Weights of a small contrastive image-text model.
Data: trained on simulated telescope pictures of galaxies, 97500 training examples, 42.5 epochs.
Rows from block 2 of the text encoder, named by matrix and row number. Each number is 128 + 24 x the weight over the matrix's rms, rounded and kept within 0 to 255. All counts start at 0. Numbers have three digits each.
# q: attention query (text_encoder.blocks.2.attn.q.weight, 192x192), inputs 0-191
q.120:106149105113147147112115111151132140130136121121120100176116163125162151148145124122139117113136130103112166148148114120134118143086137133110166113141117130101131131099123136110111157102110103097094135126161145130158110078126111130105131149154139136114121132150129135099139132156147100135125129115147157134107134112122133120139133143112168111152131129103112120121138137122148158144147171107147101165097147145132135193124126152144119146158173134114132172149140150104157149099117106106102099134168134125156125169146167172142135125155151137104151154103133126149111113126164104163
q.121:131078105100136128139089121160126141100132159145133121097172089130147157110142160099148112140170124089143130135091121156154143097141123115107166127153154093127111146133137107138160134132118150168146101113127106122123137136160122085135141127162117136143139153082067137140099131156135165118135115115123126125181127100122136111107147146129108134103128147111110161113133116118062133126145128127138084126130141110113118144110160137165141142119149140103130112129132091115090154138137127110131122157152128120100151131127102131130126135132131106099153145112141095102181129158111099111
q.122:102138121136119142128163128159096149114120105138087113103122115114103127092133126114138118109133110161126153134146106131103144102150123141091151140130111156110158124148103123110146097135142125123115154125111099125083144127125115152169164142069122120152125157167155113110127086134121183125092175147111131120127130134123149140103099134139123132120137143130129120168132104129100164140154112114129114098127115135133112109189129140104103118108119143126137118122151149120107088118117150158149124144148123108158110159082120140087132151136116153145131063138102121111150108135155145140
q.123:156108139136146107137103162115121142111138143127119115114157136110131158110143106135114117139093143112147104111179147135092122150107123124110139158117111120140166162139152104141136126115130120127148120138102113126141136123149132171141135120082131141113115125148120147134125117107133085158087127131156107146120138159101123113100149115114112160139129149117129135160116152103150149128114101109102137112130099132147137118098127080114147105098140104123145117148133160103131139110114128154096126133124154169146136140098136095115109148100133117141101125156089153102110150101163141111
q.124:108150149115098146100082118136130110153145146112117087127141151123109089106149124088099123126102132125130119112135158123146116109113121155129138160146089137143119143123108127115106119108086125123143132111121122144113122101118126183115149127126166079132131140136125094110121124107125144106102157146135170139113135134108106123144092128106109105147143141167145121123155176111163159143117174092147104120099077129152148091148145154154161123131130116145140134139140128129135161138117104114139105129168084111153144149116131095130127133112110133125115124156104129140122127102161110134
q.125:140117137139116135124141156113072135144107128112162130144160121162137125117123116168115160112149141099104108147161104059137117133122166105140142155105156095130141169158125136140122146120130127140119110122137126137124093149147129135079105152120117105112142135155107117124150104144133104145126164120143118127131154124160141102125155158133149129131142149101112131111116131115139120117113145154102143142094075115138167099142109148161154141149107126125129132155119128123169113128173111140153128144124122124140130130142143132129122114121128120140084143104152164141163124146148166149
q.126:166107120086127125146146135133163156108122109151111126132170127077122125109127118131146176144120150132100136152098180112119108098115116146136147119151162125139088098079177169143098155112100143135132127124106169102108124145150115129128138117138154140156148139108146162176091128106133152115162123119129138122159130121112111124094125136174132105117143120117110153121134120112113102098172130095123133105077153113106121156124104141144087136096118163127117115108155126110110099142116187152167165138155125116147137134140124144155126130147091109131118101109126143120092121130134169138
q.127:172106113100131102158137095103142140127115121166111129156148113107125111100117116182098130154118144120126140134119146123132090104104193091148142129134136087098138098107134130163144135137135144121139086121176133147117141109143150140120135115148127132111151167090093092130127128129125135136128143105082134132123145112155133151119096134118108123115127152125099154126098146116099112117132127154118104089125146093105109135115102120122096133100102153135126115120131099138138130124152113114119120127140143077129119107147080086109071110100121141095118162122110140161100121124087111133
q.128:115152192152137147106108147102134166158099160112077141153153128115125140142144147120121157111156103123078136134160127127129101129106126119120104146126136104114114141131123117131133115134132089126106138131133126178149110153082115104110139123138112131115103128136146152104122122115113117149111149163143087119078084144121125135170118121121113167150127157094116127116095123090165153110131107112130108127142116133172128152109107133125145073129099135152125124129103185088148153125117143113108113100058117170139148135131154146093131157142069131123138133132132127150104123130147164132
q.129:139146134128148131130145113124119123103135131116125166109113132156138130147155103120121104175121144097104155145094097147142112182119128134126135165166149111138124171155112112110129117111141120107116139103118159115175122133122148128110134115131114152144125130104104182130135097138149130156113106118140081145161104101146128122113127183132139144119159133127133121114114121104094114110121123109088108119148143132124127103165158117115137122161159164088129156118132106145098141126106134100138124159137132144130150116100107165091137114167133167141130117120120103127102168129084138133
q.130:074098103077128139175126206058114120124187098135210134124144135127160171165043093124106075122114145147167079105160146046076144080089109160065111148135104116058115141128124120129090144082136148124167115124071117170089188101134153144162142155149135117149086153182126105088149160129132078102169173163119193158129161121173158103134112168133146092147085097132185139162104139168152126149167184148133137142085085109116102157112157154154170132146160130119125151081112089144144091134113075135168150145188046172188078111163063134098144112130176153139122085122166108159145048085182180102
q.131:145140163102145132101172089143168121079123115117127112100124152127093080115179180133151161168147138122132106131125074162175135141144109095135109138169132149166095148154098147107150082116130097126103110095172121060148126118146176120055129152123072098110178128109077150110044109104114131141143069116134080106114068111151078134095142131119141137136205115117095129136140108144134122131162102103167148075116114103096114083157163062112071104115152146130134109201129168140069135114132190118121141114119143138086097171101164134112120172154139120116101161130119123100139152160095101123
q.132:165132127119124117125155109151180159092139129119099151083121098123123095106161140129166136162148138087095158184089092129132133127134119106099127083195143159154090131162112178137115133131186135140052141127181124100132128135162151141093125148133162143106162142064122163146113134098087124148112077080099110140115090069182126114070074150123086122124179126134128127156146089137121133145114143148139154118141114146116100152107143101093116121127142155126095131117096160155115131095135171097130160147158106110150154154109167111124123132179122148137113162115115133112089090150090076093
q.133:089134126131167151146159108161143181075093201125083139122120113157094098093140150164157185138136191112127164164128120153164127117148079139137139115121124114120103136139120137117128141145128128126072134125158134093118118129156113141084142156107101102107159110102100174129147114092078160157121100122104118107106135173132125158109122129129151172126158170158130101105129105114110091146128133144121153098122122113099150143130111123107090125105174120125121139139132097142057146132112163119108111153097122109090158147108130153109119160143138128104119133146130109122111215150135111137
q.134:114102116124151113131084138144133097127094107117135105146131117153183136145123117136120107116130119151127102124127158133121130114118123122108090138127173084109115172110138118149084090138105148114116147104108142169110115126137174090176090075141136147163102133113152107175120098119139143091133111139159164137145173165140165088116145157123151113117124122096166147177164110142134120135128102128116115115137134143110113148101110170131120111121085103097140081094137094099142146152123146161165166139148182150191149110128079144140109127103170099165146112110153156097106104115123138168
q.135:114133129121122158110159119114100112182091109114148079143148177140117160149122135119128163137116120155124116080147154141120110152113127118101113119040100111113128130114139130111135156093112115110159129135122145105129104151108080136128147110152170135139115102158172121147172160079134119134144149146118151088157121176118142097150139133127158104174071131114135110085105175140161139152131126159117117154135101128148129151117121144147158098136099109137145143123096083084181113084126120162141112101087054165131139116118093117094160116081100108091142106128126150140125088116157137156
q.136:091073132125178172114080155214155129091119092190134145067176082080160116080087121147159085151096120157147142144117099113112102117130121109106069121146144137104139142074103168140138127095135205157132057154172165148126154128150190064063128063108107127161168128126103163152155114146129140112139110047098125191128094098110105162141103089107128118143135155131065152097153117110129126177153108117191126106139154142077080111127092134122075116120105130158100108164127119171117147042146131109097190137144180103114112126125191098129086122164177138098128191093144162123132168112107112131
q.137:157101127142167119107128148169153162081145118161124165047186132103149093099151087099160093124098129115121134123134115153137128120154132082118127124202125141143148159146106174112151112135134183151140062181158136118111128153147143082088133125152094097114164142108112151161119133162154119120110112042080133186142100104127135168143146066108119098103156153152104125138143114117104130139108145125110086110100153109103122129158120086107119142115118155175129123157153118160085117110147093103131132148153147096104127109096133109131153151145163104128119142139149114099064129146087183158
q.138:153112132115129116117107131106082108169172148149121068121126146123144125151121103148107135128139125168132101100159147140099120129133139142138114170097075123082126168131153123172141151124128140109147139137083088142160122083118155135162143112105112123177104138125142116090123115109159133117094122115133151155163140165125152145134191172125145132139122155101144099147091152135164134123121117133107086144110120143168161130136116153160128171153125128138160148139156164089141163116137120131166125117132116185108148146129144140171158139126155120135133167176130137092157101108157121135
q.139:122136117157103122113145160138075099150097097113135099155154127112152149149131115087109106081125128135114083119117129155092132122156177119100102124096103117118147146134140102137132117089073118146154120114124134180114102120131093080188114120097105174151103126155139127111163144137128085116133136109157128108108162145101112110160101137105114116172091124146161138159099173107144134107112097100101075119111141138159062121129097138153143095125125106118139107146119123115155116171101121121140113107110172146155125101148130165129129112097116103124167151133148128112142099117161148154
q.140:173136123123084096134131079129114141121153120092103103155142146156068157139125113108149148151154119091135138158092071102186139147075120147145100103119118183167136116124086105063135165061141088146126179111153134089129143091096150157132136186125111109073126154152098129104145141102148141141070092083139103118164141140114100101120087124120167203119147133132124106105145121083120109122114165147108115107184087078136160146133169127120094126128161169101117157099079107149101103161126167148129143147138125128095193171138128179087106161151109129101107122166129109154095133148129132089
q.141:141155083099105114130155154114152123105141164152100154113117110154089097121128128161174182115156125053114161116100088129110151122139100143142150106146133157126130108156130104072145133106158115155131121135145118107121146130149141111090132161141126143125136163101119149148129076117131144187084116064096084142098147114154135110110096089131108146120118067142095138079148093110113117098119138141134172147137136101132155128157113112136122128102115150121133119165104111126122139149125132111112078146152138102088129136122192116101134133127115147097088114100106127132129134107135169108
q.142:108104093145136107146159132125083112124108125162142130129110172128139146118110143104130097063127138167121145133163087115110122126107147102132117106072127125103122127124154113147122132170155110107135147127103099171117107106101088153124155102156162139152141106113159116153121123175151105084131177150170141145157161136118175137148166140122099126151098126099154162160132171105148126136121117126128129085113133164126120121131126127152151134137105083157168094138144127091138115146119097142157136126119116142135079110115094125123133110130154101164170160136154146129164119099144138143
q.143:157096115116121114107142095100111117142103144123118175135143140091139131094108120113107124088113094091125124167128195149107153132141141100138111131087142094110130135131135107146146155159127180139090111141127086116134136140128126105116109095150102126110150139145184117137115137162118107113119155133172131151130118161128133135161123159133118114161121147136079148132134119119176137138098084141083115128120114163132106153137096077141117133122120148120151144135140136144197170107147106161096126119122142154125163137140127098148162085148163126120114125102159172113155108115102107145
q.144:128108087135157142091123115185177088083126125179108174066192111085197078125114088112139097134116145171129137114144128069138161093135132090108133102161166100131132158134133170160165076112153213142108080113156125165128160126146165068107169059168092131122157146102105125172132123130107119125170120112096134177115094092132111150133127147111094083087143143121097131113155081124144131156114152127115103150106168127082124112134116081145112140071148131116135093137154162140159143144126130124112169130164152089137107150144133144136127102156160138110100158079131131120138128146080178121
q.145:135136123149104123132138095115124141151129147101176110126152133151098123142179140117126147130157159121121123135130142116116133164159137129170076141141108118151107165114157108110158098136135151142149129125082122105140150126094132128140118112105137132145095145119165120107112140156130191105133097116118130097134162137116119105151095124083154147160141133098121147124097135107150135146117098102111115194090163127129086138121094120125170112115102090138122123106117158108131107119102128107130150147141119101166158144106123132155078115133154113106157169125101149130157111148134149139
q.146:126087131121174121094079134114081084154132095095165071151117154092151126142133146142163103115092104146132118122153138099096160138148140102130130129110098104114145148127171096119157144137131146153109151122121139134103109135109110101116124089108105135159116132114149121117125148112150153132115131156157134110151153114104140130146118135114127129166106091127165132110103149123148177155158155086144141138118109149153125162137132122131175122154119123162147125112113120119163164097102128128117133074098109149143171132134122150154136156111128142162141145133137181139167108121123169131
q.147:142169161120106145137140083136131123118119118139082150191116124150088143107127141155132150132166145113123162142089128148128094108121127123109154108123102176158107088152123139089087161098154109107105126085160175090136126110116134139099101184140119142107062151141124147128141137094107130171128098110091121112145155119109145118114123128163155184136102111076094124133139080119107095090166122169124136101179102096127168150162149159112098140131132124103122156173127122134122153109099175127110108125104108115075166129134179146091129158147101136123149120134107097148084167154132139114
q.148:100058144123139129095130130119118129123137082138166140144128124136137169170098086121105113128124116127130150144143189129097133109125188086102155137112118101111136161109144143170122128178094204153155082181148134151106133139157146098121144094103137141198149151142136121140097141179135136117146160162159149141124102146145086123155155136076114075159091176127116128148099152110150117166110106082169133125082142138162094087122112089174164104135099102131137110116155137138183165125186064109144156145161193130123163076105123134125146077125182094136182139110150155118165104125125155121
q.149:126141175111083128098181128065083095170165132098136069171081174160078144139116164121149172112142173113120148131133150107148091151125064190108133108151099123155120084095099060099105149146145043116173150090109145109155106123083107163139127180151111102098052117143139086121175101122113139148082134111161155111089130168169120080123072131152185201190116094123152118141065170139134102104113155129052143098152124123194165154111158146100157060163160138146091126094079169102148119152113166135155102103092078116180171154107168123087192136071077173071136083165114164136133134167159105086
q.150:153139124125155103114135083122128096129096118159117132091200131109133122133134109115117116108112169152147150103152136073136122104148154115114139120130135152135143120122133132094153120141124123134112104113138140162164100139140138093139141112142116156105177129122103141136145144124136115106158097129166100149138106127093112155104148117119109144148130152148159090109095131178153114142073132116119141128109171135115113125095121130145095156092087107128123118148147071169151105111150082130125141163107133171152067139136126139146096145139134087159137141165157146079128088127130118127
q.151:135122148117145120132123145131114150136113116165126139128124119140141172147120129115109101131136152122115117141127112116145097121118136158126153112116130140137171155107144152130135136125121120162133088093147145144192137122123148147142126156138112174116093122155100138145151127098126121115120148130147129165125157118146115114121098119135135126135159113121116128147142126132119138120112128141138126123153092137125131094123133082125134120138135150136160150121131121070094156135150143125120123146126083121146096132126118113120176122142114121115138137127126102116126125167130161113
q.152:101141128118125149110119135140090108147128149172158140128192133114147129111137158119147135117135125133110176122176136128097145085099144155152095156158117138146124157105116115150112122133128118152136090109115125168108156129132170105126161133136119108128126115115165138121093145122128147106160138148110155159110097147113100117123121144150080107122134147131124146103139156130152126105116131109119126091116151142135091098117095139120113166134136157176124110125136093148176142132101095101121136107125148090124131107124104089152152079144149139142104144159093155149177124128119124145
q.153:139112147130097147096156158084077095149116144087129100186085138188110182200109144149114127110137154130144069124154123117133096141105095153110139129093143095136083155140116088085136154128116120107144161138073140080137124096123143154168152143111152134144104132159137084085156154099128143154094161159151156102107156141122161105113137164132145159155137151144143101147140166102140133149129158145126132123109109101137149165117138152145145146173120166106146144106124123111155092159132091133155120130100112174184132157153095099092141121068100118112186122184142159093117101146133153155
q.154:160142113111116108127146113138145149175158168116113142167117152129100131077143147111107147151132103100087121166140125104182103122131118145147110131104137176167145118108115107129094144112175098153100134133119142102142124143118133142147093165135127129107121134131147123087089123053112201120154138106127115096131142168156110128132111095161116131119134112109110132098096145137113160145117114113100143138128120165127152150160142165119155084142127106104120111125150124130146155149126196141099113136113121142105152177131107118118094115108136165091112095137119113095068130140098138145
q.155:129157170153105155139125109097119154171125150070113109179109160158105137157150147139146158110157121117147118131175142132137129117101110154146142153107134170151133110135126126122090120113120091114151188154107130115133108128115101175148112139125192109122076076163142112069155128115111147152088117109128105097127132131136127124135154120131144169131131088147120107163145135090129135116103127152095096112192117103174144097120162141129169091123113126109137161104124129109139126130106143144139063120117135143113138134142131150102140142121136132120144132125081122160094132144109118125
q.156:117094181141100109082127162116080081167136154088154161166138143143118155155095165131166154117081130149130126132111129079101080166107084104144110120097127113151100100107163088085128165119113101088165133133113110141151112124102076138147105129117152102132115139167166111095146142136112142121088128154151119089158155137118159094110131157097132150109128147122139120152109180139160169133108119117085150124116136136132148150124073197173150143133140116136172151091143158089135125154137090133162083111109105145140128068087100136100121125159138135118126075173118091157130115103190100154
q.157:134141118077162124147129164125105167111104128125099164123105103116145101103149134131132163150151169100138183104105112151150151146159124105085162100131153137135135127104111156119100161147164143123141119080157149125149104124137178125100089161132132141092161166141134104135141102134137095146101105092107111131131118131120141171118121165126118151106127138138125133113156117119080116131105098169123155102133104104103107068137152124109140174142131144129131177100144093146135133129150154102100136135144132135118111107132155168120120165144137140118120122118132144120079163141109141128
q.158:129164148108128128127123123166158179141150138089081170161128112182104112099137135155113153171157121138103161129117083158152119128098115139106122111120147142173139141169099144113117160102126084141113143131136139106151142104126166143095159175125124096109125131132127132120122089106154100204130089087116106146117160113122159132093111187127143188112148095124118089095164083173130100152146148170104133118150085091110154146152132138106068113151123124117139152119126112152130112150118148112159078131119157108151142128165143167096137188126095130106110134097144086135128147108104128117
q.159:138111101102199133116105111145136099081150115177152132066153138106165087141113125119156075127073135098137174109106119119112132114137135116106122125199155120154154138155109132132154168140135177152100084142168150144125083141150139107076125123120053140140178106104127149172181096140078106105155121105109130139087137085120112184113138120114120136138140173142119142108164089162126153117121115133157121129094113115121109101086090079105147170085091128153128098179116090134134128093098112109113190139155153137127105122155115115156130109180190140109166171076132134142054112107114117146
q.160:123119077102142108144151139139116140114111079155127099111090116091154100130098074138169136110137137105134090174147144107104128106140121132097123156135117128139146109125132148140108091144113153118146085156127154136135194101120120137146148126123127106119128105133113129135124130113125125127138148131128123131143113127156105136165123113120138141120137109127136124118135101137115099124153135131132121117106159124126119107139104158131087155103138119094104141140128105123130107110129150149129132099141131111086115114118152138142164148146128160082128102117159091156145116125155123107
q.161:091090131147098136091076075116060117155162133100169134140133123118121111130111140155159107154139089144148077107160136097160165118136168141149156144111154144131087150134101097102078117164126130176136146189117081141120120132116122109144118076113170169144089101097189124128150153142151181113157152153141137115101115177101109144133126191114090154123166160127149088109142130169118129138157146138153169152110152149107118141102083111115173168137082111128149081141162092101150157134079113151116146090158125162119146107110127199117138087105155163141187101120148148133189132106160106133
q.162:145094158074089138084103126095114105136123106115170140160160129157144109104141103102120123137120091133126104137152143141102098105114124122146114117146116140136151141125125141158155090140135140148136127098091119119122159112130123127160076078098131122150134131129152155147088138147117105129142153167138139138145109137131137067142095147138138173098138113124161105131083124109156136147125127123146102108144129201144116139126111125134130099096151132138108137097129113136159126168159094110130126158155094113154122112139060119104104069101140101136173121149140144118124139150145103116
q.163:170113082117144155174123118170168165080127133103159195087126083089167061057111111148146133193150175075124176140090156135113140082074162132139146099150168125145135126149097192215102119111170153154125097159212115150125099151105159074112132127138119160115133176083078152161113129116102075118121135111101101086149145119135094157129097098172144112087123097114110135114157021105123126116121128168141125109170166108084107123114121159095134171085110142104082106140144128158136121142118169097126132142171163094122129119168171121165117113126126128118081148103140123155099107142095134142
q.164:130090108109115150118102126130128119106118082133186124133121114118145133140119113127161093129097134142149131117104139132103115122137155156144146073140103108108197146125153116124122135142134139143145094119095150145107114143147136131165168097129169146195149137139160113160131178153084074095146150101108136155184161165139113136184126120133139114116097122163143182119114121166083092107152131131151118164095171150073115178132096155141185166132117102077105070144077088100164114100155072154142153120190101143145110080112163118117121108160156161149132096111143150139142119119132103116
q.165:143115084103163141102128115184186134048155121183179171076164133073172127129123114100114105144108093154135147134083091161132146096138150081160136127196163097071144186130121193178124137097197147138101069162136124123146128138184146080116161064098119116109117136094123134136097138157157118134141134130071120133113132128142121171124082112119127122097148151138104160113149123122101098086096118128139129127099158138124103099146094146133135156090115142132074092100155142117117093112124125124178173130195137108103095111116146114172112122167161088116124150058154104110110160117106111117
q.166:135160180096087079132149145114122105184118111083093107110106157175069162173147135103086175133146120108077146098113145116113126114079094122141121147068109146131138126126132145067084132116101097122173160096095106127146094096082127154163156139091105137099067095151160172075153128144179121131112167187154119144092118182108130106124146142141117166182077123107117102156102126108163139126107086138114140128157139107175113148141139150126147122174171082170123145137071129131142109167100131119129143130116104177148091138120132135092122099137095121127095099135147116122134133173123118129
q.167:129127199130118132091142148129095106156109125153107084135124108156100140160163122167127123094093114133120117146152112142160133114145115126160104135112139125153103151140115132068136107091126124117153151117133128117127122121106128139131116126110151137158078124150165132113126170107121204121123147148156096078112110160131106084125133152075156158130143156127100091153095124102170123188120092147124108096133145140109087122128122116066103052119147078131172136109159133106116136098136136143169125123079148144094183128085099104112127176158111149147128165140115123128166161116130088115
q.168:153118124119158139133109148157156150043120124189127168012161121056180068101107092120139134114133139147113183112138160123136124112138162112088140116189120129151089129152131153175156157177145162153110084136152138136084125125134146061095095087148123121130204088094097173123127096123120098116164110096154136164103110112124090153150138136131137084113152136150106121129121071122114103145178142102148127103097184168102104093096113079138157170111097143108134112130147097150094134111162117105130124140113174099150071088130161131156132118146187105123132180099151141122166109101157163154
q.169:103120160165159131116117175079105114171128105134122100164126131127128171141107147121090105098120100133129092124135131118127071135103148158130137154092047103098096134098112117084111137119121106111152157143100119135125110151136108118131114100105134108128115153136144051104143172127142142124111183181126129101154113177110123104131106148128124111164071145113192125100102161178149156120118121121078135133104131127156129158112147154188177087102122171122139159124159133105142139139128111119145107071098124159144122139161113147088118141082133126139166137155132167127165077090149123120
q.170:095137135190123150094078126122102108123123093146128109141169121113111126154161125171134101122080104153149108131081182136101101164134157131138061149108141106080100163114162121141120118125111147128142126122089165152146110129144137151157120087135099127188140117151181126148122135134118142062130152139151141127140169121103136126152171145107146131140123107125139143192121146113175119133126109132131098153122131161114111154117129129173133141127110107135156123139141107122150135100158110151107175129160184166169205089117074120129130168119177108130163125117146159106141127151137147109
q.171:106124109152171114123127117148119112115114102135119115142141153148183095129145117122098112105113096182160088113135184120085132137131159128160116140133155082071156103074141140179106123118127157142152120137093118192119130154135141082124098110101119125153150142146147167117139137112172160083142155162159120144132125151122139100161116133079124134175096133143190112128104135110147134156097115100165128108144130140130177128105126136150193123087094126144119124173167158146133134128111103169137153107109103115141160073123091153129124088141131089183127125133148166101147122076147147112
q.172:134130156125135132137146106134120131182094157129105117196106116164075160112164162113132126114133123098104159160124148130174113120145095163132085086113188168128064095095111139122109156115111095120106188157115171087143131139111125151130091148156128152084117153143141141110130133157072149182099144153116098105138114138124123096106147137146140158099128114084121141121098104120148070166092135120134129122130116103164106126136150133066117043118147132150138119143133149129121103145148150143161125128087152154112134177094107099108128134125125098151117131140077145118116108136121110123
q.173:118094113132123127164091145118151103136120105114142104131077111086103108134113087110116174160136096118130131136147125177171093133121132116151111109121116136147111162131144124099153134138170099128082174169138110105106150105110159143131137139115155147158113113124146154147130160132144130135112123123087119070142104099156130141124135137116126125103103150116098141114121132145140126139116106097129146149162078163098123142128119162113101139156110104123130121144116123136133114150108136131127140153117158156122148135104128176135107127128120147127160139131148110108122131139074110144
q.174:159191182109100107143136112100094075153124146088079100183090181178113159129161153137102216118157159104137126134162156114138101148111086170131099118077131168137128097149100092097109152125122094110138153094090100106131141100087093178141124150123152100126081113120132114100118080121168182115110131186125124095128142155144109083157120153152148126133098121133137097091111159120126150114089172130098091083143119113162164121150160177139147101149170106146145148084118162126106106107094153124157112103102072158127181165123137114123158171083108108111103086116102132140112168148085100111
q.175:123104101174175160099113131147109079120096121158144152068148138118203102124120146101114070099084120177145145129166158137125160144102180118129123143117092107121137139093089125149125110182067187160150107165129141178160147166189143119151070065130131110183191128095141104137123139130165106081138176123141135130130133135120135161135175147146096063097126116107122181135093135116124100176114138113156104146096175116099093126088108100150102126103110098162114126120142152149146097128147104108131132156120150157137146108123150075152084104101187131141133167091121182114158138117110152150
q.176:126120103167148146106097160102124108108122077143152100112163143126169172122167123094110092061078099138128095102155127131089131127155170131140107158161167137058124147101155134176117098107128156165164099141125124194154127160120130123187128137115131163165121125105123108149143144133156116077197118147158168141144152157137140136153136162080086115134094093163149150144115101144129099181075126101193131123089147163116089120138064095117122147125124116150151138168166107133163151103134079130092130119141154085160130114092115090151103114115160107156191170087121166117135109099119120147
q.177:139180126079108106165164099088125166157141202124080133155080146196084165134142137132145181172206132101128181178091108153165125126111057195145149107068130171168081119153103124090128126087146045110083180090154143113135142154094133188099120159180135099081107131157110118139081114089118113185095133131098121083065119112153149117117142135169118165122157114087144103133152119136103149112115110143112191107179140094148193149113189155111142084133175198116073180108057126135106119170107180090136082130089081164114116204098139108098133147107069153114138086133112092165101145157099107137
q.178:123096126124166092098143140165082078152163103139075121111142105131183070128117110101143064117099096141143120131173125134094108112160147140153106109093143080096132177124146082138151095114113128160134117138128159108142107155134103072124091112098140144158113166123128108131114120123119139079152153174150143161122141104105125111134163114100109089090132166141123133112122108110116175143108115084133163101133137152102075088137106139117181105134123140140149095169157120127140118121140103132101151090122121141170101109109122115151126098111127137177147107138122141116157092109163143121
q.179:140103124148128120092142115113114154138132108068090074171126131136136119151133143102133126086117159147112103137126120124152096174132097092106107129100119108115160122105176114153126113092110050131147179135131097115149104096162154194138140124088146086146125111113145107160146106126122132091138135154144130112126118135083122139123155151141075163118133115112147125107107121116131097118143102097128156114126102127122132137124127128155139126160141131118142146108134139106137125127181141123125121131115163144119163126103095147146113142158147110127148101164094163127140118104135091137
q.180:143176129116170168162115093139121151158121165107136138116154102133106133136139141162146140139130175140130124101101116098149145160134117130110112103149133156159138134129119141109153117140155116132106120124152075139131131129114142130092131119134157094106150116053110149124174112137106109153105109101064102143121127100143085099128073087155154123125124067120103112093165097144138086115170140108087151103062113131164140135140121167102117202121107154134107154140122147156091097125100169111129116167092114143112113143122195151117162155159131167115117134118146090122118161130115087096
q.181:119158147145116112155147149088101086150153120119121088160088143163129197156105109157097113147066115130135120113160145119125162165123138164112123128079125127114158107080143125129130104139134102118148161122086120115156110102137125146138156130140130103151118153146159108105088117143112155106144150141134113134123133130117090095145151151128132160163078117118180133128133160108150140153155160155093113085127109125196128202112159123141178081140109108137145165100085138116126079133144126150132126132089071132110141105127088117154132126090108192135157064138106149101163124157151168139
q.182:110139160114096120114142142167171164137099135136096160161113216123127120101143130121120119096136104096122155097123142117101161125157147143130140101121121186139115085121143136083105124145166129149149180114131119131159115160147141147130118157161107130102128119115114118087145117137100137114135138111157154072132125145091120134160136089143090138135131111134151130118133156116135105155138120120152116153099140130164175110120162123146088081112102116122106129132102123113134132124108117147142100135134081103100116107140089112169123167087121110138132084121125156153143131156148125136
q.183:136139120102118136146171140137183119070162175121114155097155099130148119119124074107120122143171147100107164138143114147137123104144124112082170131131129099145171106127110130135170134143123164144122107136163116148109127165104133127085127139130123099112126121106098129134110067127142090139141102140122102086174114111139125167123101128160136122122090119138133136144140138140119136104130120164127092109164153091139165114139129130136099133128159148154122131147117111122110120133107124141134157154139118105124069126126126137134126110167109150134130119124081107124122195151137111141
q.184:126164135146154124149136104104102159148135113090109127151104155155100116134144101167109175102114123153140132128120133142114117126106114134143102149081124131124112092145123111131110128115138067121171151159108098120114144122130142147133125124140116116133113118135112172105084086142138144146096133182140104132141136127150143102094131148135162122151113136121145111139138139136134132122126137145120133132150128106132093123126165160124117099178142115102092132129123112136137135147112126128119133121111116144139133135110142140147112135115119153135085108191127133117143135094150146135
q.185:102117169154074100128158141112107133169153142102124119184109136098113165123120117152108130064105124136177109091132126125112104133164119148106125127090116155113129114139120123101146146140099153129151111104080080121163126113064132128171135141145116167120081122177133140113098113138134139150121147175148126128160106159148130119126107115137131142137144124105140092157129150160151118160123166100098122119126122147152142159123128157114076117162135106134154187087114155109131167119088120131150112111105104111136109120165075132114143152066141095156157151167107170112122120145166150137
q.186:132127151118104091134121117118141167150136122125111098111127176172101183122147162119143150121162155111153135113120134120133139174098113160173150143122084179174109085152112100095139129136113099086113148130133112107124147156098128158149139191176150098090115126133117119124141104107074136121113170139140118106141115135128118132122100108134149189130176115154112108098103146123144124138106147149098144124116096113163179088122137136136132104143122132153127157155105084147105117146081148100114075156121098092162144185103129132115167166150081118130101114145099100148124123145138119111
q.187:117119140133152122126106141087129064188150120140128106134124160112098129121147123126097113133108115164154105126144159069133122143121101135146131155104127113114145112111160122132123128121096124143170157132134150121136134153122115136174106086128121145128136129115158115120094137111116140101132165170163126119139098123145122092150157153105130130124097107077119188132135181106155127140147108088150120134116118141128138141110144150118132138168104165137148061126133132114157147083150143154105105133125131143161158116107097091157130123101170121113128109159120174158152135150125144087
q.188:099136154165118118127132161127158123146124096152152131176163130092175136124127132143147094098107137114119122101168137156136125119152138131095156120140138113081132141140158122153104108123096161163140099154127097157129130143156125093133061146130170142183141111144134135110102107167161144093133153136132121158136131134141124139121158134142097121105122150114117125145108107127139155141152110088112090185084129145094090107127102076154112092130106097098148109124177129113152190117143081089149145110147144178168147165129124135144100132135126099143163120133116115123104108115107133165
q.189:111137179144086129112118162110137138177139134090099092202090131177091147141147152146124169089127139122107089102131096115123138162110097159104126161088127099111111085116142114076088139139116086122098161069052113093171085093131145144152137142149178115129052109129185139105135143097154127137108123139143138101164139168096165098131139137168124178166144153111142099144110153163156130099104114108102097107142125138156160172139180180161133082151143095118150187099105150084128126166186182177153106131102124165164153172168130146088129122061116158165173086160118120137113110125134135139
q.190:121138122146148132120145165151128123075164114162164143110113125117157118120109111117112132126099154167134166110102121093155156147114168112100119153122157140173150121118115174145140133164149152134141109145172118171116114161122146105101125148132095116137179156121109120148133141119142124134141119103125158159160127100102135151101113117139133113152183156162140154124158141083121182153093141142125154122089138136096113111096101061109169160100117130149103154165123094127131111106151114101130119134133137114151112120092130155148123075126159160154103138104180124134097102119141135127
q.191:120125147115116135122135160121119106118141111126121127152106147166120181096130123067138145118127109108096113063165145093133136092133115134140156135118104111091113114114154125099107122121126117141128126128088127140128142111120078103103123154136111139124114116128155129138152116105120137104137088158110146120091137118128137149115084155121119126130115126108140123078128145161128155135143124073146112133120144143118138122101122156179110108153135103180112140123153138118143124104123133124143120115120136124134127142157126136072153101109087101176142092135137107118133122120141110168